python train.py --model="autoregressive pixel model" --train_examples=145000 --horizontal_flip=false --levels_per_channel=6 --mlp_ratio=4 --qk_norm=false --positions="learned" --optimizer="soap" --beta2=0.95 --learning_rate=0.0027 --precondition_frequency=32 --max_grad_norm=0.5 --final_lr_fraction=0.05 --weight_decay=0.02
Rows from block 4, named by matrix and row number. Rows with one number belong to one attention dimension. Each number is 128 + 24 x the weight over its row's rms, rounded and kept within 0 to 255. All counts start at 0. Numbers have three digits each. After the name is the row's rms in percent of the matrix's.
# v: attention query, key and value (stacked) (model.blocks.4.attn.qkv.weight, 864x320, the v third), inputs 192-255
# proj: attention output (model.blocks.4.attn.proj.weight, 320x288, transposed), outputs 192-255
v.195 104:084126125118089126163148126124149137151178158106147149145099117122135131130164150095130140143168117127121144154159082127152136156156115127105132125156097127138121101138115146130125105133121104
v.196 097:107121183126131115121143095097170094121114176151158128097113128096124117108120150081102119137126121150138099124135173120127159118116138118134113156090150160129133146156107133108120098152116141
v.197 102:133120136136176131113097176097119143164171130133144166115154184112114150120084076181116142135104156159169114132121176119130136099103136149128124099127122140145168141070131124101139123092132116
v.198 102:163143121139073172119146096135146132178107118114107133099098149144138137106128126148191135092189127122140133143134103169127127138100126087165162105101103114122172107125152068144149099117150167
v.199 097:158150118110101147129131135093156119113134160112170150126090124109145143131123123096146076105112129125134106107147140096146137153152135126105142118138132154152094159119171081135152124031112170
v.200 096:083127106142107123092122126106129118121104127122170168087138148080111140135119128125136125111183115138159128099156117080135096107137148160147130113099120124136137126095144110075199142130088145
v.201 093:129117170149168128127119111178147174135098129169134108114135150152123137137087109120088133130174145105113149097110074119115104134144134126131164141112126105103110095128124131160130136117122106
v.202 099:132133133146105137095124126118173143145119150101145141106127128172111102165137110136152124136105134119083110164139114177128168153066128121135127180110141122161115138118116109089066156090152140
v.203 098:149074116118110155125172118117104109144136108151132140091159131134099116110118112094123121102138130127077188165124111119154089083098120134162146119133161122135131111100120113129138140099165071
v.204 093:095171132165129127052130151128151140123156188162110170175124135133140129126141128144106132094119102155129141112122134145159133122125111133153110094140150154149166131133102162108073117134114104
v.205 099:136079089144096119110126078131104136105095110162147167124127076082104120119109126104136138098110150148100140099109111090134153127117133119137122123123087119092180118160129114139161143124110147
v.206 094:123151142169148184114162098111116124127105118142106122117128116131144137155147133140140142125148141117124113194150097150143161116094113076156146124136132132114154086143127092126126137130128121
v.207 090:128125154112110125124128097120143151161131126092119101119107098143149200126142164175080140079150107162159154122137168144128110105098109115126107114135118101125108163150105105116098147121118133
v.208 100:150127122140141102153123148121159127084121129150112146101128135105131135133149170123118133179149101131179143121101119131110114152125131139146122119100143139162130114131123118185131101157135142
v.209 099:151116091148129136186123093107163150117146105145145106124120104164116115176127195125097118183153078143139124115143142149104139138156087136122114135135161106139155112139105144103097092165109146
v.210 106:127142085130124093130121143150188136106137145099114119155112124193150166102166132146121115147123148157140124180104174132095174140127114105107095145114134132156123131139124101087083100126084161
v.211 099:134099166129182148160159142162109086130133097134170121152146151114162100137045102104130160119133097129131133150104167132104090108124168146133114137178129105134089146154106084121154136130139131
v.212 094:121140146102175144101082136114153121120131102144141109108129142139122111121133109119130124164156117104125113129157132104080160136171144108131070099165140134110101147135157138127123161137154159
v.213 092:191132104075123123088113158141139171058143144140123103090127125108141136136140146173146152082099141144105146127151125119107115140117096159108162157136115168135097120127121126141154177122112117
v.214 100:158152071110130141153133156161147152109116145081107137129130165123143170125121131136152110104113180149140125119137138131107134139168116093164132139133110131163137171138109160078096123116112175
v.215 096:113132114133145120128127145129109112119170161139123142169120144138094119147161140147093111146147129118158144094129126101111117144133142126117133110106115109044133127114139115103115099166141134
v.216 096:113117155114136108096147170098132097120095120109121135128102115098121126173091147144132114090132099132112099128119091153172098151150137172117116135162155112165125106137105112157108144109160147
v.217 092:096097127122089129142127105145116130115129158176093161112087132128132127142150060154129124123113123137114141122107169166136120106126127171096123122131122122094129124122109152146108174141119130
v.218 091:069099126140116158122082144108142133108101129135108112132193104102144141109122112094126136076118167143167085109161122127124141129142166137120124126189127158107106095109148139100101128111152132
v.219 102:147142120146117130136123112156083105113157172138134119121098103134126133112133122112134127114106136120118144167139125113091137117130143126176151124132145115140118172091150156111079107098102106
v.220 093:112143176150184120125101079137142161159093141112139103175153180151145124097123138151115135112131130147104117117110119122122121152147150161164119141080097111136122135133116122087161101102099136
v.221 091:135131119113150146147123080126104090155149115107087125120139129113124122110130104146150136109148194131107110097127158137134167089123079102119149150131107109110131196127123144109122127108130127
v.222 101:123158121154096127112162151155122149158113136111165150111159112121103090136113142165142176118108132134142138159076091133144155120097132132120144120140127110110156160112127112090104139140143145
v.223 094:133132134090114114089156151103149154122141101114093148120157164115095150138117150137107129158131145119144103133141153150099101130189128120109090115150095122098134134112108165092098099128101110
v.224 095:115130124117096128136120147173136108138148098135164092150103187122123155113142097122129158130124092102090157161092146152146122131123115176129144094089163051122151122102148166140080125118138132
v.225 094:113120101121142116099168173114133122090086132138096114099174132101156143107121142105111139099121116127088090123104080152136114137115095133146184176165129124150110161121114127147164190089163097
v.226 098:095110174126129113128140156111154122127091121145150112128128124116133137137088096119126130132114119137104114131158181075147134132144146166145072129140132119134115122140122154157155162101104105
v.227 101:118060100120121084136102156125122141105114120138126137131180117155139149127136135112091107137109129148146096162127111123134150136156112078093091134099137125104131123110099098128097146121108148
v.228 096:162202078096165123107156144123153124139132109165094154088118141121133110102158123136156129143122139135119169145126116144142101140107117091109171106106150107104149125128132109111108099146127153
v.229 094:098150158131128091080163108127131154147157127190157098129127099121116130083102151149098137119158180178131073116140122156078138148136103141149121116101109151075207138123122164162095131163073133
v.230 104:126105096120137129123136158121120088138085111115143164126125105170118117127186120149168125131133156126105099127129117131113115111084153134143162135142113121152095177131107159140121136080124160
v.231 099:179145153124117171133122126113103120126077131099128144112115117108102156136155144108155135093163138118167156151105146139174064131129128159132136106116180098160117138144128124122170120138194113
v.232 086:131098108135163078145132178091124096136165111106110111162143163104168127109120147098139137163131129178126092124107078174114133082140106135139138144125113127107117126129155136125122131106115074
v.233 097:136115132166133133114176150137161182153109144155132121139122156145126131137140115137140120109150139155134144122064145154151180117134097150104138100126129156135140136104110138135108119138123117
v.234 092:148115114114125126088153113115130158084147116160118139139138090168143106092126130134095101086105158123170126100122129120093117186146110122093119135118131146107094160139122153102104098191123099
v.235 096:087149099134109114130118152113168139155115129093144127149139117115137131129155134149188129069081137126150127141120150102150168093101092073124128111121115193106141116093103149138175141188120102
v.236 097:113096157148152117133151129098121140179151138146144119141130100104118128106101164103121125128110104137127094120135122074121114090187146156137101144136104109118147117102145114112166122158116087
v.237 094:111089122125163112144112151114156122098098141158123147102123112138119144111125096159144091124146146131125119118120162138117139147123080161154108121140127133155162141162118142118105158156137148
v.238 091:148129111120155103140136111160098141141114096145134099170118149109099115123131099078114157145163124131124162149108125119159147089106123154133130100102126123135180127132134109131112117113102111
v.239 097:106140125110161117140084132107147121137147119121152116132140113130099115150151109164092161107126097106104136120163172157117149165152120137143050161204141152102108147168137104127095138137141153
v.240 115:115067139111089118095129136127115174108113111100125128155070139186098119137144111129104112128137118119118174126139120112109132138104125063113111133104143158123113104134111161165127123092130127
proj.195 106:107107086094139151098107153142119137125159107107152157103131104142089156089118125095068137104089101123123133118089112120139133104120122106132132131087124094136121126153117107118077128111106168
proj.196 107:105104130139140140116120166185122183120119105128135171163098107142100136141081085132103133121084096095100112099145100096138100123130111113142099119116119120122103168144153157115164161161114109
proj.197 102:144143169131096157144155100160115129080125138101106148121129127148120148134135148087131157166105099138131165129152156085128109102170120158142118080127117107076128066165091191168112175128151149
proj.198 104:102120155138166127102144121112158166131168135126186170129109140123143113084118124133101180146094112125165149154102149135107145162105106162143102174142104097130135113096107136155105092104109170
proj.199 100:174093176136150104141151097168125136109126138124118140130135132109126105125129146115166124087154102136122094118126155162077119122100104096140101115165115118155124159117118139078155136111142124
proj.200 099:154105165103159147112109135167099160091134133122108139134142124128109145141059168098101138132172111151151115108143093131141137140150142147200111124149127127164127150135167169175071128152129139
proj.201 104:114132097121127188130146146099102118155155116130144159126112110132082111121124090107119118148150169159163124179098123098112116106149122130131116148083137137119170099141147111131110086144136132
proj.202 098:107127196082117111127148101115122121123114135128075114120109130110127175116141144138140137100145098149140127119117125124130136136107119109124116051124156117159144123096114158128147130127146078
proj.203 105:111134157118150101081101157118163158105119134102088177149085146126134136163095160128109114149117120092144130114114103158093174177120126166148125135126168148122134177123134130078147110104146128
proj.204 098:154108108134112126126131155123156154106098102124123124144111105165114171162169123130165159101124137125122098145132130146121150161119117128099116142130099131110132120099162136106154110162154117
proj.205 107:134140115130158161108128145109122113120146157120155111138172155096138136119131106107141097110135129135160123124142126143133106168127118104156122139127113176115094173124143137131120158136150116
proj.206 094:105112130072147139096114106172118114182143203153138117168139125151120142169122129120140137101131112132146122135143128129116119164151110186138148099135099134117109116156166133177162116167129097
proj.207 097:120146127091155131114149096140092125145104114189131141125148151125133112129118167132140136110124127118146146096101118134142136142127140136109121144132067126115123127162104182149160109144099152
proj.208 095:141129136106151110128090126113125098154095145146137159139135130146141124122127138155135131104135156112177153124151131098128162062105111139159111110111082155086131098099147157137102076139102136
proj.209 100:151094117145155165098148143130138115112089126171150162119101149183155123145104115092145144111128153150126133131094110117123105139118138110071104100093155148118124150105090139149153122136162171
proj.210 108:150113147094116109139169124148120118169134086079164173090088134174125122091131126125154145099127111143107121139090137153129119103072100094072149137138094084128147100148115127149103103127095138
proj.211 104:115089143145063121118162081082134128160124178079134132134145137137133103099166148143114154171102123132131109082138111120130107148150115107129133111113181192124132143103095112142163136146135151
proj.212 095:125119140125101141116163099111130122139112120081133126156140123155125113125116156134101107128122122131140126108117125132133122112159147145132140112112116130119134126198125136084089119146077121
proj.213 102:049158128149133109159115153106133138144129136133100086150196145149106130124137157091129132105159143136125107164139168140129148084122094129092103098166135129132132129132119126130118119149099148
proj.214 097:148124136134136116121108141165095100113125096110136121182110108200154108120139157189117098120182104091138114166140125137148143101098122094135130169123123096146140105119104130095123157132119135
proj.215 093:148142078122114159157116123136140120142123134155061108108129099128167110096157120179114136056111169123064134143135113136125146154135138137128120161140137163109125148166143139148101124157100111
proj.216 097:144104172134116132156131153080121115109148132145118125135154149108128108169109100124131095165105123102161123127154138120089122122151133113121183137096120097119093105104075164123152140133142145
proj.217 096:105093120113130115156096122147121147121123118074154078159122143140153148139109199150089138124130150109134158147168091098128148112138126103139130167114130141127094097129154110093115095140118123
proj.218 098:129160153131141134129157117127120163172161164179122145148151121158141137145100145150137129145113126139114127114168141112101131183113096126140113168100146170199125116152146067123157194140099127
proj.219 099:127123137130109137089102149141127073140138132122081089124129140157132121107122192125135107144098091132148133092130173169138109130106098097114156117135102135148143124157093086123112155092155120
proj.220 097:127151135135135095089119147148136161125125154150118165081122106106109108123126131127111095110138111141166153133131113107102124147130101123094073119103198134107188095085095118128120151172136104
proj.221 099:128120137134160134133104108135105163114138131107138061130142177136119117124125147138074142160135100120165147120142114119113114136108134142158107128123119140121111075134142114143118132113135126
proj.222 096:102166122127128160162137118105112134140100081162123135119139162107152172109142093126138138106101100130153165174165159141147103124108115105183095124107145134141153113136103125141118139128130140
proj.223 099:096157112159111123114106132133089160108127155124117134131109137111149144137094104127113119091122139153114138160113107145077148124094094147130122168101116153112141103135084116122117181127137136
proj.224 093:103081174139145121147158094128125114131150121114103177100127089116171105117122136153125072134140152119175079168178158138106141136124100109098114152146127131104074135134111133099153121118108070
proj.225 093:105129143136137134129125093133139159131115125101129109097161139154091112108147120149119132136118141101147081157143131153101156141116122110125105150090136103117116095120123099089142104126120134
proj.226 107:129150136120129109112130128112116107081143157137175100127156117137129111154107143126095168139126078136164094108096132145151091108124112122088130101116147137141139102082144136073158131179126136
proj.227 094:132129103105138166136129078156090155137140124107115140104108180121132114087138134183123140144090164170126138101132081118174136136134142145150113103117089115137153118168173098159125133158057122
proj.228 098:087128143164103091130092111143109142140134148119132128146144109139138141143156106152130122152118086148181101154111110120105092071139128143137114119131138112105125119110126127142159138136138069
proj.229 096:096126099157134125103098133160139098142096124098112143140138125113112118146153131154106153096086104134137145110130131173106117112133109123092114165111154103084139128118125113122150137135134140
proj.230 103:154145116136133109084161117114129149126142160078112072139117126109119109116143114110118138115161125092111166110143137113117131160137154142105140127139172070140163105112133124079153131090160132
proj.231 101:096129123142133136132106206082105100120140130158115143139107121108123125157103110134110162141095141112132089116177143077050150141138148156134110075156116128138128114115117184148106118114105149
proj.232 090:116137098153105152127131101180137176134142128115141197116161091138103141116128137127146152143117125091091154146158138121164102116172141144141110133135087130134148115123175107129118161160113134
proj.233 099:114170112122160125131107125105113122111163106129104094119126135128125139122137127138131130150141115172169119099178155139128154161101156104128112126112137135109126152133114101125111128167110104
proj.234 095:126159148158095197162101134098118160095087125141165142137125145169111118165123131156084075128109117123141137129123160160116161156156119077130169120121143129089145157128131118080095135132147106
proj.235 102:141132131114082109103154132129094161129115124156121071081138102073124145113145122105113133188122183120130095127136156111147107136132129116161113147131118099140128135144142159151084119111140113
proj.236 094:140128114135081108156109116174118131074132098113152124114146149125130124147121102122117126113122133140104137113119057177126142164139142090094118152131103170120134111123187134122092150162147097
proj.237 098:155157110108111100132179147137129102118134134148144157090127127091123133123156113099092133122098145124158128138135113099142098065109139111137146107115133133147126113157119136150154118149180079
proj.238 095:113132106132094163123108126136134116120126085150111130149130152127135167135124103111188124116148125151102121187195100121132118081128139155128134118136093109098106119143162134149117142126209146
proj.239 095:151094131123142098133196131141119143116130077102141127142121154168156121129093179094151115117140107166128109144107124126129128095115133146125184141114109159153127131119126109121132122167137111
proj.240 112:127116131124116142185143107140143100171138145171139170146142135081108209138109094106130141166132124121155089098134097116146118111138143128155092091129165153098101114107146155121169145114158113